config = dict(
    model='image classifier',
    dataset='rendered landscapes of hills, water and sky',
    train_examples=145000,
    image_size=64,
    crop_scale_min=0.8,
    horizontal_flip=False,
    translate=0.06,
    rotation_deg=10,
    targets=['land', 'light', 'water'],
    num_classes=[7, 4, 2],
    arch='vit',
    norm='layernorm',
    norm_position='pre',
    activation='geglu',
    mlp_ratio=3,
    head_dim=64,
    fused_qkv=False,
    bias='none',
    qk_norm=True,
    parallel_block=False,
    inner_norm=False,
    patch_size=[4, 4],
    conv_stem=True,
    layers=12,
    width=192,
    positions='rope',
    pooling='mean',
    mixing='cutmix',
    loss='cross_entropy',
    init='torch_default',
    residual_init='scaled_by_depth',
    optimizer='adamw',
    lr=0.0013,
    beta1=0.9,
    beta2=0.999,
    eps=1e-08,
    grad_clip=3.0,
    steps=5000,
    batch_size=64,
    epochs=2.2,
    lr_schedule='cosine',
    final_lr_fraction=0,
    warmup_steps=250,
    weight_decay=0.0,
)
Rows from block 7, named by matrix and row number. Rows with one number belong to one attention dimension. Each number is 128 + 24 x the weight over its row's rms, rounded and kept within 0 to 255. All counts start at 0. After the name is the row's rms in percent of the matrix's.
# q: attention query (model.blocks.7.attn.q.weight, 192x192), inputs 0-191
# k: attention key (model.blocks.7.attn.k.weight, 192x192), inputs 0-191
q.7 121 [134 157 106  93 119 145 150  72  88 119 128 128 129 156 168 109 112 123 135 169 130 125 164 108 125 127 106 142 141 125 116 133 161 154  69  93 174 111  93 118  98  97 154 108 120 133 137 165 105 105  99 140 156 160 106 104 148 127 137 113 113 104 128  98 134 126 114  95 130 139  82 137 120  95 109 109 152 165 121 167 158  70 111 138 139 154 126 145 135 133 150 144 113  91 106 117 156 121 119 136 176 114 110  98 128 126 116 100 165 111 100 111 122 195 122 129 168 117 116 129 147 107 117 104 170 138 169 104 127 160 111  95 108 144 134 148 103 133 145 165 150 114 103 119 132 145 173 151  93  96 172 128 144 134 148 127 106 145 121 137  93 156 134 146 133 170 136 122 150  84 108  98  95 130 122 142 140 117 155  85 134 105 126 125 101 136  74 136 139 136  82 131]
k.7 103 [158 141 145 154 103 162 139 148 160 133 127 157 136 158 147 137 101  96 118 154 162 118 140 143 114 118 137 152 114 144 139 150 119 111 145 113  90 109 115 147 110 113 142 139 128 154 187 124 117 117 108 135 104  97 162 121 125 121 116 124 161 180 154 109 119 154 123 155 129  96 112 122  87 137 135 124 137 136 122  71  92 126 134 153 143  86 137 127 151 123 148 142 149 132 117 139 130 148  84  91 151 174 134 152 152 151 107 106 144 167  84 126  66 107 111  78 111 125 144 129 172 143 116 119 145 132 174 171 146 138 122 145  94  84 125 106 111 103 163 122 165 127 113 121 151 102 107  92 133 132  85 139 158 154 128 140 150 133 161 128 141  89  76 121 138 127 150 118  79 143  80 130 133 161 141 109  90 112 106 105  90 122  97 175 143 120 115 105  90 108 119 149]
q.8 131 [ 68 135  95 155 118 115 129 115 117 131 135 126 134 100 138 138 128 122 152 142 127 143  98 118 111 110 144 139 125 110 119  78 168 125 117 103 155 124 135 146 133 162 150 115 173 110 128 167 149 150 155  91 130 180 127 117 137 109 101 104 103  82  79 128 119 148 157  87 110 132 139  92 149 138 132  98 120 114 155 144 124 142 173 133 121 119 153  99  95  72 113 177 131 114 126 160 138 103 167 141 144 127 138 131  96 150 160 144 128 127 125 157 156 156 153 137 173 162  96 102  98 120 115 140 152 187 146  97 167 102  93 149 155 123 159 135 134  98 132 115 125  98 114 139 176 127 126 128  71 138 127 142 109 128 152 156 106 142 110 111 114 170 123 106 139 183 118 125 140 151 152 106 177 104 102 159 152 145 147 132 128 112 144 146 173 134 140 123 168 108 146 106]
k.8 123 [140  98 132 137 142 124 106 136 143 130 164 103 162 106 143 181 132 149  72 107 140 129 127 123 126 127 137 130 128 161 125 134 132 127 119 138 128 118 103  87 101 173  99 106 173 141 181 147 109 154 121 144 112 144 144 142 136 111 156 147 133 126  84 130 119 110 129 131 126 122 149 109  99 159 168 142 105 134  97 110  82 109 118 124 130  72 122 180 144 140 130 120 107 128 136 169 160 110 111 154 138 128 154 145 101  99 135 164 125  95  92 128 102 122 157 108 125 134 149 107 103 113  88 151 141 171 143 125 115  88 140 143 128 122 138 113 128  84 153  67 165 126 104 147 101 132  84 193 180 178 112 151 133 112  86  90 155 135 125 113 140 130 135 147 134 124 121 110 109 107  89 160 109 125 104  93 122 135 100 106 143 174 135 136 157 160 115 127 110 157 120  85]
q.9 110 [136  97 153 147  76 107  74 152  73 141 162 166 132 106 110 147 146 189 119 112 171 116  94 112 125 131 118  84 124 151 161 122  91 127 146 165 162 124 144 129 109 109 122  97 146 125  97 138 133 131 151 156 149 111 114 167 142 121 135 140 156 141 113 149 122 129  78 113 167 101 154  97 135  92 109 169 164 113  95 126 109 125 103 137 152 140 115 137 140 143 114 105 144 139  87 128 125 152 128 154 120 120 125 137 106 123 165 116 107  86 108 131 145  89 124 122 132 133 161 110 103 115 113 138 173 106 143 183 107 148 139 108 110 146 154  94 104 132 136  93 118 156 116 136 149 133 131 125 142 172  81 157 156  96 128 129 119 101 138 143 118 119 112 130 161 171 113 184 108 187 118 135 100 126 104 108  85 150  99  87 161 121 119 132 158 124 127 138 149 134 150 134]
k.9 094 [156 129 151 105 150 140 186 107 137 155 109 133 134 125 117 129 122 162 100 137 121  97 162 134 110 117  93 114 139 125 110 117 138 116 150 136 159 124 156 104 153 152 137 148 147 157 158 127 134 110 159 151 127 136 120  87 141  96 135 164 139 107 112 133 113 101 132 122  96 159 138  77 105 123 130  99 109 131 124  99 107 174 126  86 157  99 125  95 143 146 160 135 104 114 171 170  86  81 129  90 152 104 180  96 148 106 136 121 129  99 130 151 150 174  86 148 141 118 148 152 124  99 121 108 103 134 137 127 146 124 146 122 128 138 160 144 108  90 161  86 160 140 133 151 129 153 142 148 124 129 187 116 124 167 143 131 157 138  95 100 126 138 146 173 101 108 123 135 187  79 147 128 168 126 147 125 115 136 121 101 114 147 173 110 167 118  97 144 163 150  81 125]
q.10 089 [177  80 131 131 173 108  69 131 110 112  77 128 135 155 141 119 122 151 146 108 128 156 133 124  73 159 103 124 125 144  88 158  79  64 155 150 108 116 144 117 151 146 100 151 122 156 146 112 126 126 110 135 148 120 158  93 133 119 143 117 129 124 102 150 157 103 143 174 160 115 154 155 142 104 110 148 118 124 124 144 111 140  68 134 106 113  81 120 123 120  90  67 184 163 117 132  94 140 119 109 139 172 129 166 121 143 163 184 130 124 143 118 163 111 110 155 130 126 100 122 118 133 114 139 128 115 114 133 161 128 149 145 144 167 106 115 118 169 128 132 140  95 142 133 121 137  70 143 155  96  88 140 131 142 127 122 100 132 129 130 108 101 159 127 118  84 116 148 126 102 116 177 170 119 129 136 120 127 122 102 119 146 139 110 124 106 138 106  87 135 134 124]
k.10 094 [110  94 115 121 152 112 120 136 134  88 121 127 113 132 109 119 141 102 126 128 159  80 119 126 127 120 164 167 122 165 120 115 145 102 152 143 150 125 140 116  92 107 107 114 160  94 141 115 124 123 141  95  84 151 133 135 132 126 126 168  90 152 106 139 101 157 128 151 146 113 122 124 174 160 156 114  78  96 120 143 176 164 118 123 125 142 150 122  99 107 147 163  96 108 166 134  94 118 136 157  76  66 117 146 180 169 145 151 129 178 136 151 150 160 117 119  82 117 127 117 147 106 115 140 123  99  96 145 135  95 150 113 165 157 167 121 119 148 139 120 113 114 157 166 124 119 107 120 102  99 104 123 160  92 107  92 147 123 144 127 143 111 109 140  90  91  85 154 150 145 155  97 115 127 105 127 148 105 132 133 125 120 145 106 144 135 159 152 179 107 156  81]
q.11 097 [165 127 142 136 154 114 149  95 133 136 104 140  88 160 133 139 115 100  96 160 137  96 185 134 105 151 128 162 100 141 115 178 124 103 107 140  86 143 144 138  98 127 121 122  96 157 119 100  85 128 118 181 141 116 114 133 129 146 119 130 107 139 157 126 115 121 159 123 152 113 133 161 134 111 137 179 150 166  97 130 119 116  83 165 136 114 100 149 167 156 129  92 112 126 141 114 143 156 127 100 137 116 133 141 129 151  99 137 142 147 133 127 144 126  94  98  81  96 149 118 137 151 143 110  87 104 147 146  94 167 123 139  77 126  74 136 127 151 137 126 168 162 152  95  99 121 120 138 204 130 117 145 150 177 101  93 155 134 136 116 117  96 114 138 152  85 106 123 100  99  91 154  87 146 149 100 112 103 113 126 140 121  93 104 100 131 124 121 132 134 107 154]
k.11 102 [153 166 130 168 145 121 143 144 133 137 107 142  90 160 139 110 161 125 154 139 148 127 131 134 142 141 136 120 161  97  89 137 112  95 156 158 111 152 133 127 167 109 152 116 101 134 101  94 147 123 126 120  90  87 127 108 145 140 107 107 123 157 138 149 152 143 143  91 124 142  80 134 169 123  96 106 123 138 176  99 145 134 132 169 133 113  76 123 114 133 146 111 141 136 140 104 111 107 143  86 125 129 131 143 143 119  80 100 116 156 176 161 126 114 126  97  98  74 109 171 155 106 183 134 106  82 150 117 121 112  81 125 138 124 117  96 110 149 128 165  78 109 105  87 155 149 105 121 101  76  91 101 113 127 161 144 144 149 135 136 143 118  93 140 123  79 168 133 139 162 134 168 134 130 152 132  98 112 115 142 104 115 153 110  93 135 132 134 103  97 133 116]
q.12 087 [154 142 106 117 130 151 119 141 117  98 124 147 134 151  81 159 108  94 124 113 125 143 121 160 146 162 138 157 133 171 146 143  93 109 143 110  72 107 113 131 160 117 126 138 113 159 113 109  88 124  99 144 128  95 146 121 164 136  98 129 136 131 177 159 160 133 132 154 145  97 131 170 124  80 157 139 107 112 121 161 128  84 121 146 153 140 108 119 137 141 137 118 126 160 131 144 149 180  96 107 108 142 127 154 112 111 141 116 117 149 139 141 115 116 128 133  80 146 161 158 149 160 167 125 114 103 150 128 147 155 137 159 131 100  77 102 149 119  93 110 149 122 166  89  98 139 139 118 200  87 126 140 160 172 115 143 122 122 155 143 104  89 123 122 130 129 152 131 151  91 122 114  75 172 131 126 131 131 134 105 149 167  83  97 128 168 113 156  85 132 144 112]
k.12 088 [164 106 143 146 141 122 119 141 138 103  60 156 100 141 142 105 169 125 133 128 131 115 156 125 140 153 162  98 161 150  86 176 121 127 153 164 132 143 122 164 158 118 170 126 122 126 119  78 183 131 142 139  88  78 111  94 102 128 148 102 109 119 166 149 148 114 143  99 126  95  86 151 168 154  88 125  73 131 127 139 141 121 167  86  92 139 100  94 169 154 154  93 126 147 125 101 114 124 127  89 145  87 103 115 121 103 125 142 117 155 196 143 111 121 155 108  91  83 141 135 122 149 163 146 137 102 140 137 102 156 117 110 179  95 121 129 160 113 143 138 128 130 122 130 117 133  99 113 132 106  97 128 121 118 109 135 165 146 157 117 144 123 138 129 131  73 127 166 115 150 101 166 120 126 117 145 130 138 120 147 133 145 112 132 114 136 137 149 113 123 129 147]
q.13 084 [124 131 127 101 155 150 131  54 112 169 131 106 126 110 161 158 124 159 102 140  86 114 167 119 136 107 152 113 143 147 122 147 103 137  90  94 171 140 114 154  95 121 122 134 147  97 181 174 123 126 156 134 151 148 115 154 106 154 138  83 140 128 111 135  92 157 141 100 142 118 111  98  62 114 142 128 146 107 116 142 125 162 143 129 128 131 147 136 181 172 124 102 162  85  82 118 165 111  99 115 121 102 122 114 104 110 136 133 119 118 138 149 128 157 114 164 118 118 151 145 137 134 146 144 143 133 149 154 156 123 168  90 127 152 144 149  98 116 149 136 113 107 127  95  93 156  92 106 133 100 163 135 112 104 135 129 116  96  65 115 143 116 135 160 104 168 146  86 176 127 150 130 116 129 143 146 151 144 128 123 134 104 137 109 128 123  87 131  78 115 138 157]
k.13 095 [107 110 191 178  76 132 138 157 150 158 133 138 146 110 140 136 120 150 114 117 142 133  80 164 148 121 115 140 110 119 127 116 131 145  94 108 144 144 140 103  95 137 147 118 141 157 182 158 128 123 124 132 114 119 151 164 145 153 123 114 153 141 131  90 138 173  75 161 145 158 129 133 127 139 104 116 125 149  93  71 144 118 126 161 107 108 141 142 136 105 177 151 124 138 113 145 131 175 112 151 153 159 168 119 137 150 134 136 131 115 101 129  80 141 133  79 111 104 119 113 111 137 148 154 150 130 162 140 147 131  95 115  88 125 159 143 130 127 195 131 131  96 119 100 143 113 170 100 137 140 109 124 110 124 135 191 130 127 183 152 128  92 105 136 110 145 117 106 112 137  89 138 164 135  71 107 101  95 113  97 121 117 122 111 115 169  95 119 130 135 135 144]
q.14 098 [144 145  86 120 121 126  57 110 132 149 113 140 119 129 143 153 170 124 101 146 145 163 103 160 117 129 130 111 175 119 141 127  94 111 116 187 126 115 146 140  87  95 155  97 181  79 141 147 141 180  97 129 119  81  92 139 124 107 137 123 144 151 108 100 134 154 125 102 167  95 141 116 160  97 127 163 146  89 109  93 138 121 108 124 123 119 122 150 115 164 145 146 102 153 138 143 114 133 118 122 132 137 127 171 137 137 143  95 102 112 138 159 110 128 142 107  72 137 125 155 109 102 139 160 178  97 117 124  75 114 133 139 113 102 116  92 131 114  98 116 138 140  99 101 118 124 135 130 131 184 100 133 137 123 101  92 102 125 108 139 148  91 102 107 139  94 161 154  85 189 117 150 131 105 153 124 146 114 152 137 100 147 139 112 117 134 102 144 127 121 148 146]
k.14 095 [157 154 158  87 138 147 155  88 115 148 124 142  96 100 111 114 128 160 141 104 123 101 173 107 163 105 101 130 137 158 122 109 132 129 125 122 142 119 119 111 162 142  90 127 105 163 138 141 144  87 141 131 120 113 108 156 102 112 155 147 121 133 106 144  80 143 171 138 116 155 141 112 103 107 144  97 118 164 123 156 118 146 122 103 120  81 122 156 158 142 140 168 126 149 171 164 105 133 139  73 111 138 176 111 138 119 157 106 118 138 106 132 132 160 124 129 149 117 145 136 121 122  80 150 107 169 140 115 132 105 146  83 131 102 141 142 136 109 105 111 132 126 143 124 112 130  86  97 153 112 182  96  98 115 109 120  98 141 118 121 167 145 103 112 139 174 122  90 165 112 128 123 148  75 189 141 103 111 124 162  89 140 165 115 113 157 111  65 124 112 152 141]
q.15 098 [130 125 154 141 106 138 101 123 102 142 141 117 115 125 131 119 124 151 143 112 131 166 128 133 143 118 141 107 167 108 115 104  83 138 156 182 115 151 129  87 135 121 173 122 151 131 109 146 103 116 112 104 177 152 135 106 144 123 167 142 134 138 106  89 133 146 101 108 159 130 123 104  94 137 113 103 175 128  87 105 127  87 110 124 164 130 137 131 132  92 128 130  82 138 112 140 139 114 135 141  71 124 153 128 120 134 160 124  90  87 143  99  97 122 160  95 142 148 144 137 135 128 172 114 124 127 135 154  68 167  87 148  97 141 166  79 103 129 143 150 117 172 113 106 171 142 135 132 146 139 127 135 142  75  87  79  89 127 139 171 136 102 166 103 143 115 113 116  88 131  92 129 102 129 119 103  93 119 147 128 127 105 100 113 130 157 110 140 163 182 107 133]
k.15 089 [192 149 108  90 175 150 133 148 115 160 129 141 190 145 108 127 116 116 109 121 119 134 142 106  66 103 111 140 104 147 133 131 129  97 138 121 102  93 108 133 138 149  88 129  97 144 191 127 110 119  91 163  96 118 161 113 137 126 142 105  95  85  97 141  73 128 151 160 126 102 130 147 127 147 124 142 100 150 157  89 108 162 130 133 115 108 117 134 132 167 113 143 135 142 141 131 163 117 148  99 150 135 104 107 174 134  95 134 122 160 117 138 131  96 135 135 118 108 134 147 154 109 114 135 135 121 158 120 141  91 150 150 156 124 107 145 158 117 159  70 111 122  81 132  94 110 101 138 100 152 137 128 106 108 106 138 129 154  82 122 117 129 108 171 124 179 150 139 145  85 144 106 122 107 133 149 127 122 113  97  98 145 141 132 164 109 171  95 113  87 113 105]
q.16 072 [ 82 123 104 116 136 150 135 156 138 106 125 121 126 150 106 167  86 132 107 138 109 109  93  98 150 152 175 152  87 139 124 126 166 122 149 105 110 137 110 108  74 146 115 104 129  78 142 122  71 148 166 159 100  98 159 144 154 136 144 105 148 128 122 108 158 145 144 122 146 149 132  71 153 188 172 137  85 133 142 108  97  99  91 120  90 153 131 147 123  69 120 102 109  91 101 127 136 129 153 119 152 118  76  88 123 129 130 134 113 150 129 166 125 126 106 148 122 110  95 133 120 136 104 119 113 106 123 124 142 161 120 125 159 150 123 127 124 156 172 127 139 158 142 156  84 110 121 159 154 115  89 133 145 123 105 154 131 138 125 113 150 111 119 102 148 107 111 162  86 173 100 137 151 123 115  91 115 127 101 148  97 100  95 122 124 104 138  94 129 141 117 137]
k.16 116 [167 121 130  96 130 122 148 117 144 172 112 107 168 153 113 134 124 136 114 116 101 141 147 172 115 124 101 117 171 115 148 108  95  37 134 157 119 158 105 129 157 138 120 170 113 151 137  96 133 138 116 148 154 124 146 119 137 143 151 125 101 156  95 136 156  93 121 107 165 120  82 124 116 114 116 170 119 119 169 130  95 104  95 132 136 132 104 142 141 150 129  99 121 130 123 114 132 151 157 101  96 175 115 128  96  95 105 125  99 134 131 114 120 153 150 155 140 103  88 126 108 160 167 130 124 113 137 122 107 123 100 166 125 142 103  94 143 102 164 129 139 132  86  82 149 173 131 153 152 124  61 119  82 119 107  99  95 141  95 171 115 109 125 142 162 104 175 151  95  97 124 154 109 139 108 144 119 140 113 107 148 126 143 108 129 106 149 141 121 155 104 124]
q.17 088 [149 122 123 123 156 131 179 108 138 175 130 114  96 130 130  99 107 136 139 121 144 167 156 139 135 154 136 126 143 141  87 174 135  99 163 160 103 119 123 123 165 139 148 133 142 137 139 140 140 128  95 149 125 107 107  81 117 132 121 179 103 141 167 104 155 110 143 130  96  77 122 112  89 137 100 142 111 197 112 145 129 102 170 142 114  99 123 145 138 143 137 101 148 136 147 123 105 115 117 130 153 109 145 141 160 118 135  97 111 147 153 120 108 114 147 160 163  79 111 144 156 109  78 146 113 139 183 114 147 156 138 135 144 126 117 117  98  71  92  97 130 116 103 125 126  81 123 109 122 143 105  83 157 149 108 138 123 131 142 121 176  78 150 105 100 132 120 148 122 140  76 137 155 127 132 120  84 128 155 137 139 144  82 162 124 175 101 132 145 111 102 144]
k.17 116 [113 116 127 139 103 108 140 168 110 126 110 134 134 125 117  84 119 150 113  91 102 151  91 127 105 149  86 149 107 104 110 105 142 158 114 137 118 124 135 159 141 134 131 155 149 149 151 113 161 130 122 108 113 156 152  90 104 137 104 136 107 125 126 110 104 178  94 145 115 151 140 130 166 159 103  88  98 126 167 126 146 161 149 173  89 116 110  89 102 114 116 117 140 125 120  98 121 111 173 132 126 108 125 102 164 171 144 128 147 180 119 134 123 170 105 139 151 141  63  90 113 120 126 152 141  89 119 140 131 146 115 127 191 133 135 140 112  98 156 126  84  73 144 132 139 123 134  89  95 168 132 126 135 134 119 163 131 122 118 129  96 148 110 127 174 155 125 138 138 171 162 102 111 104 133 137 172  91  87 118 138 108 152 131 142 165 150 163 145 129 148  86]
q.18 119 [164 131 120 150 127 112 109 146 147 124 133 126  87 156  89 162 121 125 139 141 150 142 144 170 131  98 175 131 150 151  95 140 144 127 151 112  95 148 144 127 113 111 132 134 122 143 107 101 122 134 134  82 144 117 120 152 135 117 169 149 141 174 151 103 105 122 118  99 102  98 108 124  87 162 138 153 105 127 150 127 131 162 154 110 136 130 104 130 152 128 126 139 109 112 145 155 112  95  78 101 117 146 124 182 125 137 138 127  82 131 160 158  94  83  99 136  70  84 182 123 129 145  99 103  83 150  99 157 137  77 134 129  96  83 111 140 133 167 149 146 129 123 124 108 131  78 124 136 178 158  93 132 157 146 129 123 139  97 128 115 150 123 122 122 119 117 101 107 161 128  89 158 126 149 131 106  94 123 128 167 142 164 107 170 150 110 159 158 102 112  90 131]
k.18 099 [119 106 147 195  78  91 108 162 134 130 113 108 139 102 108 153 160 133 112 139 108 153 114 169 159  88 128  94 139 140 171  82  92 140  98  96 134 117  90 117 135 115  95 139 115 112  79 125 141 105 132 121 124  87 117 125 137 119 102 138 145 124 148 180 127 160  98  88 145 147 163 140 136 130 144 129 150 132 106 150 117 156 160 161 105 125 139 130 150 142 113  93 150 108 135 119 129  97  79 107  84  91 110 129  98 132 127 114 107 115 144 161 183  84 179 151 150 137 133 148 131 174 117 161 119 125 115 107 123 118 122  99 133 114 142  99 119 177 113 151 138 169 128 123  95 124  86  69 110 168 117 125 109 115 103 100 106 107 128 123 148 127 150 153 162 133 126 110 121 146 114 159 150 113 126 120 154 139 134 143 130 106 175 137 136 117 125 120 141  89 161 133]
q.19 108 [117 116 108 113 145 136 133 139 167 165 142 142  98 125 149 135 136 151 183 171 122 137  85 112 151 126 112 155  88 150 109 147 129 123 112 120 165 120 125 105 136  92 116 152 167 156 110 126 116  84 169 137 136 145 143 138  95 140 166 145 131  89 144 110  87 147 119  69  99 138 117 102 108 141 104 123  97 133 166 130 169 141 156 104 140  91 135 111 125 135 112 116 117 131 130 191 146 131 124 138 159  91 173 122 144 105 128 106 111 116 123 145 132 171 154 110 152 168 130 132 155  96 101 136 115 126 170  90 159 130 107 111 113 114 136 128 127 112 114 112 104 149 121 121 107  80 121 141 160 129 132 133 143 171 133 131 100 125 119 124 164 175 155  87  95 131 117 108 121 152 141  73 131 124 138 113  84 133 107 144 175 115  99  95 174 181 105 120 161 111 116 157]
k.19 094 [124 123 141 130  94 155 127 133 104 115 169 117 103 151 134 145  94 106 131 157 117 141  89 134 127 113 111 113 134 174 158 100 121 142 113 106 130  94 133  97 126 128 129 124 118 176 181 138 122  88 140 145 145 143 142 106 158  91 139 177 125 138 140 132 110 113 114 109 118 139 124  84 163 108 136 149  96 140 107 100  92 121  88 169 170 120 127 123 141 131 145 132 123 141 135 121 140 109 149 109 146 127 171 107 107 162 144 166 142 111 111  95 122 179  80  84  97 104 148 117 137 142 125 137  98 128 121 101 165  95  91 136 129 149 161 143 120 121 147 131 120 115 115 116 160 175 112 128 151 147 109 139 153 110 102 153 150 141 172 100 120 139 107 140 141 105  96 119  78 145 109 151  63 151 147 126 120 110  67  89 123 128 157 158 165 151 120  89 155 151  88 168]
q.20 147 [119 139 148 109 146 128 117 125 117 116 133 105 154  91 152 100 150 133  98 121 106 119 114  87 124 117  98 131 124 101 152 138 112 130 128  92 141 120 127 111 140 116  98 107 144 132 153 147 118 134 164 138 117 123 150  91 123 155  98 113 139 117 138 136  94 141 130 141 157 163 155 130 110  99 141 140 159 146 122 102  98 183  93 127 108 134 157 145 140 165 106 130 173 125 107 120 165 129 145 134 136 134  84  66 167 127 125 148 181 138  67 124 176 138 104 136 143 144 124 120 120 138 134 123 122 126 130 128 128 161 139 125 174 176 134 145 124 127 134 122 161 103 118 173 119 203 119 120 138 110 142 137  80 134 131 125 118 140 124 118  77 142 140 184 156 152 104 119 188 106 153 106 115 141 157 104 181  80 159  89 101  90 140 100 134 113 101  90 126 166 131 121]
k.20 116 [119 135 114 101 132 173 148 120  99 136 119 167 126 110 185 129 119 113 129 159 166 126 151 118 118 158 153 151 124 114 110 146 165 100 102 147 164 116 111 147 110 114 175 116 146  92 142 149 139 166 121 110 139 105 152 145 130 116 114 111 123 133  95  96 119 113 152 145 124 135 120 127 117 105  91 143 166 110 127  94 113  67 120 154 191 113 136 108 118  92 109 168  91 146 133 153 155 147 135 158 150 121 102 126 169 144 115 134 129 114 128 121  98 154 104 114 129 158 140 138 145  78 137 107 155 126 146  95 153 119 137 125 105 138 129 139 115 146 127 152 120 129 119 141 165 141 133 111 112  89 140 146 117 137 142 164 133 119 113 158 111 120 117  77  88  94 171 103  81  90 141 100 110 149  95 168 136 146 167 103 124  98  66 186 126 136 112 162 102 137  80 122]
q.21 107 [ 95 117 145 103 112 123 136 150 148 129  83  95 151 118 145  85 121 138 132 127  93 125 142 123 157 135 116 130  93 107 129 128 118 136 172 124 159  83 142 129 137 133 123 140 135 120 123 126 158 113 182 159 141 146 147 122 115 147 115 147 143  84 114 106 140 138  79 108 103 157 152 138 108 131 139 108 151 192  94 110 111 138 121 131  68  78 151 129 140 137 139 132 156  98 108 128 139  83 138 163 146 115 122 108 135 109 152 123 166 137  93  97 140 142 129 143 180 125  99 127 122 117 112 147 139 146 158  87 127 152 125 122 142 152 137 170 154 134  90 138 137 169 158 152 116 149 111  77 110 133 146 116 155 164 133 116  92 149 161 164 103 172 127 129 124 149 131 117 131 124 121  95 113 113  95 134 121  79 156 148 108 116 168 127 176 154  75  63 139 138 137 167]
k.21 108 [121 121 104 104 103 138 163 116  65 139 148 159  99 142 123  88  78 138 116 140 124 116 120 113 122 147 107 158 110 120 149 104 166 113  94 124 174 127 112 111 123 167 150 114 144 142 163 140 120 135 122 112 181 163 106 116 139 123 156 130 100 107  83  76 112 114 145 107 124 114 117 109 138 110 126 133 126 118 196  94 152 116 106 138 167  87 155 104 116  91  90 135 108 116 121 165 133 123 166  99 149 162 177 105 145 133  99 140 163 139 112  92 125 169  95 125 155 143 137  98 129 120 105 104 148 130 117 140 141 111 108 144 131 149 155 136 136 106 146 122 100 137  81 111 210 155 137 124 136  99 133 143 106 149 175 137 136 127 156 129 138 106 137  97 136 142 137 108 115  85 129  91 127 145 118 136 156 139 132 150 160 104 137 152 115 102 142 168 162 124  93 111]
q.22 080 [ 80 125 171 125 162  93 100 126 107 135 142 127 128 116 138 120 124 135 111 148 156 116 119 153 147 117 105  92 144 140 133 153 146  89 152 102 111 147 107 140 123 116 103 149 119 127 124  89 133 109 112 151 147 178 108  95 103  86  86 103  96 134 146 130 139  88 172  88 164 173 104  99 101 102  97 126 158 112 148 141 156 157 125 109 156 120 118 112 149 109 109  60 148 124 147 158 101 103 103 128 144 174 160 100 129 134 141 147 124 102 140 126  98 158 144 123 183 117 100 100 113 112 156 148 136 171 124 128 142 121 115 115 171 159 123 113 143  93 122  90 140  96 140  83 158 142 139  87 167 138 115 130 114 174 147 141 122 132 121 159 119 129 146 111 179 120  98 100 154 136 100 102 134  94 177 117 145 106 116 143 124  96 109 100 155 147 110 109 121 131 118 110]
k.22 075 [ 91 137 135 134 146  92 131 167 114  92 107 134 125 106 133  95  93 115 119 111 149  93 123 134 122 113 134 158  87 134 133 126 117 116 133 165 112 101 103  96 122 187 106 126 154 153 172 124 132 121 119 104 132 130 122 138  90 177 155 124 140 111 148  73  93 183 120 154 125 153 196 103 148 121 119 153 135 130 147 109 131 159  90 152 102 123 166 107  87 112 104 122 123 158 142 144 125 162 108 190 172  96 154 154 135 119 118 153 145 146  77 140 160 135 114 119 130 146 126 118 122 129  77 109 146 135  92 127 137  85 137 105 148 116 102 128  91 114 105  74 105 153 102 159 121 127 134 142 133 129 117 151 130 147 103 120 137 149 148 135 110  91 104 147 111 137 139 122 150 142 121 150 152 156 115 105 105  98 167  87 103 139 120 153 186 125 150 140 141 147 106 107]
q.23 077 [124 154 113  93 169 149 165 140 122 156 167 154  92 144 156 164 129 122 124 108 123 142 134 164 174 158 118 103 156  92 126 158 128 136 120  76 147 137 160 115 111 153  90 118  86 150 114 126 154 143 153 165 116  96 130 131 160 153 115 105 124 133 134 141 141 105 128 159 146  66 117 149 161 139 137 153 100 146 142 119 120 154 104 102  86 138 159 132 113 142 118 162 146 124 108  72 152  92 146 137 130 111 144 141 157 118 167 123 116 132 116 137 122 151 127 141 128  88 125 131 147 129  94 153 156 140  97 132 162 135 113 111 142 148 118 108 120 112 125 144 143 139  83 179  91  84 135  94  95 137 170 160 138 161 114 119 150 145 153  82 138 159  95  88 154 141 107 102 127 142 155 110 128 140  95 113 127 171  92  97 124 144 136  90 155 141 110  94 145 116 103 165]
k.23 072 [148 168 103 124 147 154 146  94 109 155 119 113  95 109 104  92 138 124 101 135 137 123 119 138 138 128  71 104 163 104 184 136 129 106 112 113 137 121 136 117 126 120 155 157 123 152 126 108 139 143 114 106 173 180 138 153 122 130  95 147 104 135 157 131 112 106  97 131  94 145 139 110 100 151  85 108 136 131 120 110 142  76 156 104 133 142 122 139 152 140  81 133 103 107 110 144 108 150 145 172 137 114 119  99 150 132 126 125 138 103  98 119 154 134 138 156 177 154  99 104 105 118  78  80 111 103  91 106 159 173  71 133 135 138 117 131  81 166 128 143 106 105 125 148 134 182 136 135 126 119 114 139 146 105 144 109  97 140 124 140  94 129 156 142 133 186 154 153 119 154 150 151 125 129 120 164 123 154 118 138 154 130 105  98  80  89 108 162 160 153 105 100]
q.24 077 [155 141 137 140 120 151 163 129 111 126  74 110 158 117 166 131 145 121 129 136 119 141 146 127 104 158 155 157 105  96  94 127  99 138 115 115  86 104  99 111 123 103 168 147  90 136 137 118 124 112 124 122 132  95 155 114  85 175 159 148 157 123 112 128 132 118  99 100 139 127 130 164 117 174 130 162 153 176 153 180 148  78 120 149 119 117 122 125 126 112  87 109  92 137  82 146 120 131 165 131 135 107 143 138 128 130 133 103 152 121 141 137  83 109  94 124 127 119 131 172 142 155 162 135  80 140  85  81 129 136 150 138 157 159 113 156 125  88 146 119 118  85  97 133 127 148 121 153 138 105 123 165  90 162 139 133 146 183 154 148 112 137 143 157 107 109 121 126 128  81 105 172 124  93 137 152 126 109 150  90 128 143  98 130 136 119 126 164  80 155  97 124]
k.24 094 [130 117 148 146 144 124 117 136 136 105  86 138 143 140 120 150 144 119 127 161 144 141  94 160 117 135 166 155 131 123 153 158 152 153 121 132 136 116 144 113 122 122 129  97 118 104 138 165 107 131 126 122 142 136 154 168 152 117 153 133 118 135 119 154 120 147 114 147 105  89 154 132 163 155 123 146  87  89 104 124 130 125 108  99 125 157 111 151  94 109 150 133 123 130 133 113 132 130 139 118  89  84 138 145  94 168 131 106  99 142 142 153  97  91 129  91  75 126 166  95 135 163 178  93 142 118 118 170 118 121 149 124 144 122 155  94 164 177 124 168 109 142 141 111 128 143 127 152 106 115  78 111 136 104 106 115 176 121 171  91 163  90 102 111  98  64 135 130  83 176 119 159 127 171 121 117 156 139  98  89 142 110  92 138 113 155 147 179 147  95 148 137]